{
  "model": "segmentation model",
  "dataset": "analogue clock faces",
  "train_examples": 195000,
  "image_size": 64,
  "crop_scale_min": 1,
  "horizontal_flip": false,
  "num_classes": 6,
  "encoder_arch": "vit",
  "encoder_norm": "layernorm",
  "encoder_norm_position": "post",
  "encoder_activation": "gelu",
  "encoder_mlp_ratio": 4,
  "encoder_head_dim": 16,
  "encoder_fused_qkv": true,
  "encoder_bias": "none",
  "encoder_qk_norm": false,
  "encoder_parallel_block": false,
  "encoder_dropout": 0.05,
  "encoder_inner_norm": false,
  "encoder_patch_size": [8, 8],
  "encoder_conv_stem": false,
  "encoder_layers": 14,
  "encoder_width": 160,
  "encoder_positions": "rope",
  "decoder_norm": "groupnorm",
  "decoder_activation": "relu",
  "decoder_weight_standardization": true,
  "decoder_widths": [64, 128, 128, 128],
  "decoder_blocks_per_level": 2,
  "decoder_block": "plain",
  "decoder_attention": false,
  "decoder_upsampling": "pixel_shuffle",
  "init": "trunc_normal_002",
  "residual_init": "zero_last",
  "optimizer": "soap",
  "beta2": 0.99,
  "lr": 0.0029,
  "beta1": 0.95,
  "shampoo_beta": 0.99,
  "eps": 1e-08,
  "precondition_frequency": 50,
  "max_precond_dim": 1024,
  "one_sided": false,
  "adamw_lr_other_params": 0.0024,
  "grad_clip": 1.0,
  "steps": 6900,
  "batch_size": 48,
  "epochs": 1.7,
  "lr_schedule": "cosine",
  "final_lr_fraction": 0,
  "warmup_steps": 340,
  "weight_decay": 0.1,
  "adamw_weight_decay_other_params": 0.05
}
Rows from block 5 of the decoder of a small segmentation model, named by matrix and row number. Each number is 128 + 32 x the weight over its row's rms, rounded and kept within 0 to 255. All counts start at 0. After the name is the row's rms in percent of the matrix's.
After each channel's rows are labels from the 100 images, of 14976, where the channel reaches its highest value: "colour at peak" is the nearest of a few named colours to the mean colour under the peak; "responds to" is what is common among them. Only what is clearly more common there than usual is listed. The data: analogue clock faces. In brackets: how many of the 100.
# conv: 3x3 conv (decoder.decb.1.1.conv.weight, 128x128x3x3, standardized in use, each kernel summed), inputs 0-127

conv.56 084 [118 144 134 106 142 151  88  89  96 132  60 132 205 121 162 115 139  91 146 121 184  90 109 139 182  92 109 101 123 128 133 136 111 132 129 125 199  99 105 115 150 124 124 177  82  92 136 104 167 122 113 162  98 118 177 115 203 103 145  89 160 139 139 132  84 147 146 129 136 183 131 114 140 141  93 105 135 120 127 148  54 150 115 151 194 129  71 146 147 164 145 168 160  82 174 102 128  99 128 124  67 136 114 135  96 172 151 126 101  80 167 162 113 160  75 141 176 189 137  69 115 128  91  85  51 158 140 114]
colour at peak: grey (52)
responds to: minute hand past 2 (37); minutes: 10 to 14 (37); minute hand past 1 (31); minutes: 5 to 9 (31)

conv.4 102 [122 168 111 130 113 129 102 137 134 103 149 105 129 110 144  93 103 115  92 137 140 154 126 104 124  77 150 102 137 130 125 117 152  65 137 128 106 160 135  76 124 158 152 179 158 130 105 144  67 110  95  44 141 119 111  81  73 109 109 136 117 158  56 124 159 120 113 103  96 120 100 164 132  95  98 127 143  99 138 114 190  42  97 150 146 141 167 168 141  94 178 152 240  87 126 122 104 180 150  84 113 109 131 181 178 179 167 138 131 198 116 164 170 171 145  96  89 100 142 158 151 111 151 159 143 114 101 110]
colour at peak: white (37)
responds to: hour 10 (41)

conv.53 093 [166  62 135 125  64 136  91 145 112 184  72 131 177  81 147 193 114 136 162 153  93 127 119 151 123 176 100 157 152 130 152 119 140 134  90 130 161 136 194 124 146 140 119 144 109 134 142 181 100 172 153 180 106  96  92  97 107 146  95 135 118 134 125  75  73 168 194 163  82 117 125 135 161 147  89 148  93 172 133 166 141 116 148  87 118 125 103 125 124 129  64  96 100  68 118 131 112  50 178 145 126 114 100 145 137 137 158 171 129 119 133  66 138 200  93 120 165 135  73 171  74 138 133 111 127 105  94 116]
colour at peak: brown (37)
responds to: minute hand past 3 (34); minutes: 15 to 19 (34); minute hand past 4 (30); minutes: 20 to 24 (30)

conv.7 087 [132  52 130  87 168 144 167 128  70 136 141  97  93 113  74 128 155 158 119 131 115 101 156  82 190 127 116 117 164 169 128 122 108 100 101 125 133 111 107 120 114 116  73 177 107 123  92 173 130 129 156 209 116 165 159  87 196 134 103  94 154  98 148 108  98 146 149 194 102 163 156 123 104 162 119  65 113 105 144 133  88 135 148 120 120 149 145  96 151 169 190 147 130 110 178  78 146 145 102 101 127 154  94 172 148 197 133  53 121 127 124 103 146 160 123 107 120 174  70 109  90 187 167 120 182 137 108 115]
colour at peak: grey (60)
responds to: minute hand past 9 (49); minutes: 45 to 49 (49); minute hand past 3 (36); minutes: 15 to 19 (36)

conv.0 095 [ 72 110  96 147 113  86 120 108 124  97 187 100 110 137  85  99 108 120 158 119 132 111 143 108 102  99 114 187 128 113 113 134  93  93 128 111 136  94  74 153 162 177 157 138 135 128  96 142  80 159 127  53 101 127 173 127 109 131 182 170 136 124 107 137 114  94 161 183  76 141 155 148 154 160 141 129 140 157 148 149 129 126 125  67 170 138 123 112 161 161 118 126  97 133 188  97 141 225  45 175 171 174  72 152 132 107 115 145 131  99 122 120 156 122  88 142 101 124 111 146 168 103 172  88 100 196 123  49]
colour at peak: grey (72)
responds to: minute hand past 12 (44); minutes: 0 to 4 (44); minute hand past 6 (25); minutes: 30 to 34 (25)

conv.88 106 [113  59 119 136 136 149 151 168  89 107  99 118 161  85 127  68 137 131 161 120 125 152 143 155 121  46 190  48 159 151 156 150 121 174 189 117 204 134 109 175  92 140 112  81 153 114 129 160 135 122 117 136 151 142 160 179 132  96  79  95  79 150 128 129  83 108 127 186 162 161 109 121 154  99 118 107 110 158 134 127  80 109  85  88 161 112 134 148 131 166 124 176 167  93 155 163 191 142  99 111  87 161 125 103  98 142 105 105 143 154  79 131 157 107 133 163 122 167 104  95 156 116 144 151  42 145 167 109]
colour at peak: black (42)
responds to: minute hand past 1 (56); minutes: 5 to 9 (56)

conv.26 107 [ 94 123 109 147 119 145 170 120 122 166 130  86  87 167 159 162 108 146 103 130 138  84 129 136 148 108 103  85 140  87 151 162 174  28 107 110 104 103  95 138  75 127 151 101 128  84 194 181 218 115 146 160 198 111 125  90 169 141 147 112  65 106 105 109 119 145 117 122 174 126 101 117 109 131 124  91 103 124 107 154 146 140 105 140 146 118 160  85 194 185 155 109 131 201 102 135 174 147  92 105 149  90 105 122  82 106 122 176 171 111 192 146 147 113 125 104 106 160 196 125 131 108 169 123 119 144 107  96]
colour at peak: black (42)
responds to: minute hand past 7 (63); minutes: 35 to 39 (63); hour 1 (39)

conv.121 115 [102  92 126  97 106 110 138 159 111 152  78 138 134 129  89 188 132 125 133 106 106  68 106 183 118 203 164 139 178 138  87 145 150 159 124 118 178 108 165 157 118  66 131 125 149  92 132 156 157  81 135 154 169 153 139 136 196 109 130  94 105 156 127 130 122 166 186 160  94  70 143 141 143 131  58 131 138 156 159 180 135 144 173  79 118 124  94 103  98 147 123 128 116 152 144 133  95  82 178 122 111 100 104 153 169 100 111  96  61 129 139 109 107 151  72 107 166 127 149  96  30 147 138 143 155  53 127 107]
colour at peak: grey (66)
responds to: minute hand past 2 (62); minutes: 10 to 14 (62); minute hand past 8 (34); minutes: 40 to 44 (34)

conv.91 090 [152 125 142 146 162 172 172 125 111 130 124 104 108 111 120 107 141 121  84 126  59 121  94 119 114 101 123 102 129 107 124 144 107  73 185 141 178  83 124 182  97 207 121 116 114 129 118 137 105 114 127 186 113 117 116  20 113 169  67 123 169 128 161 133 118 125 125 142 123 166 148 150 110 106 123 108 127 121 111  83 131 154 124 105 148 128 179 147 168 121  64 115 134 116 184 172 195 101  93 165 194 143 103 166 160 166 172  70 139 156 143 103 128 138  48 156 100 129 108 117 130 107  84  84 103 193  82 129]
colour at peak: grey (48)
responds to: minute hand past 8 (38); minutes: 40 to 44 (38)

conv.126 084 [102  96 174  90 171 168 153 102 121 131 106 115 126  85 163 121 108 141  93  97 175 126 134 101 142 141 154  37 134 111 161 151  60 128 169  80 128 157  70 182 130 144  81 190 118 111 176 149 148 166 163 117  87 193 142 124 120 160 124 129 122 125 117 137  78 127 130 169 103 138 170 149 164 111 153 113 161 153 148 126  47 122 115 107 163 145  91 120 152 129 114 140 141 119 183  94 171  82  77 154 115 155  89  96 122 151 127 124  91 102 123 133 176 117 119 175  86 200 173  93 130 149  76 122  65 153 129  99]
colour at peak: grey (55)
responds to: minute hand past 6 (28); minutes: 30 to 34 (28); minute hand past 12 (25); minutes: 0 to 4 (25)

conv.19 115 [141  93 137 131  51 142 134 141 133 122 128  39 134 123  70 174 169 181 108 112 154 128 106 124  96 206 147 125 101 134 119 135 163  91 142 116 102 148 129 118  98 108  96 145  78 133 147 149 121 121 164 225 220 126 132 125 182 113 117 108 113  85 118 167  95 151 173 105 148 136 121 137 127 157 149 144 151 148 158 143 141 104 155  99 110 151 104 113  99  91 133 132  92 104 143 118  86 143 116 131 118 127 104 137 114 167 120  96 183 142  93 151 116 130 133 179 126 162 202  91   6 125 163 142 107 169 171 114]
colour at peak: black (34)
responds to: minute hand past 8 (68); minutes: 40 to 44 (68); hour 4 (29)

conv.20 094 [135  47 121 104 117 184 105 116 116  64 213 143 127 143  96 178 135 118 132 156 117 150  83 129 147 191 158 118 160 108 141 168 123  79 135 162 136 112 172 127 132  98  99  98 154  75  91 140 126 103  72 153 148 108 118 146 173 197  92 123 134 130 159 113 128 117 142 140 180 107 148 124  92 105  53  26 127 137 126 167 155 112 129  74 149 149 115 153 164 172 115 157 142 145 142 117 172  98 147 163 153 159 131 158 130 128 115  87 129 199 119 133 141 174 109 149 130 116 147 133 143 115 121 103 177  73  53 107]
colour at peak: grey (60)
responds to: square case (82); hour 8 (29); hour 2 (28)

conv.82 085 [157 143 146 150 102 167  99 109 109 126  97 109 155 125 137 153  97  99 192  83 143 106  93 158 108 143  93 108 135  94 122 144  99 177 105 119 187 176  83 127 138 123 109 125 142 123 105 132 134  83  95 107 156 119 167 145 137  39 152 100 127 109 126 214 121  69  85 112 159 148 171 135  94  49 163 139 132 139 154 148 159  54 140 126 141 152 145 148 177 126 101 136 128  88  84 123 161 111 130 113  93 132 135 209  82 109 129 151 156 108  97 152  65 166 106 166 145  89 147  84 128 172 107 173  77 160 154 182]
colour at peak: grey (70)
responds to: square case (67)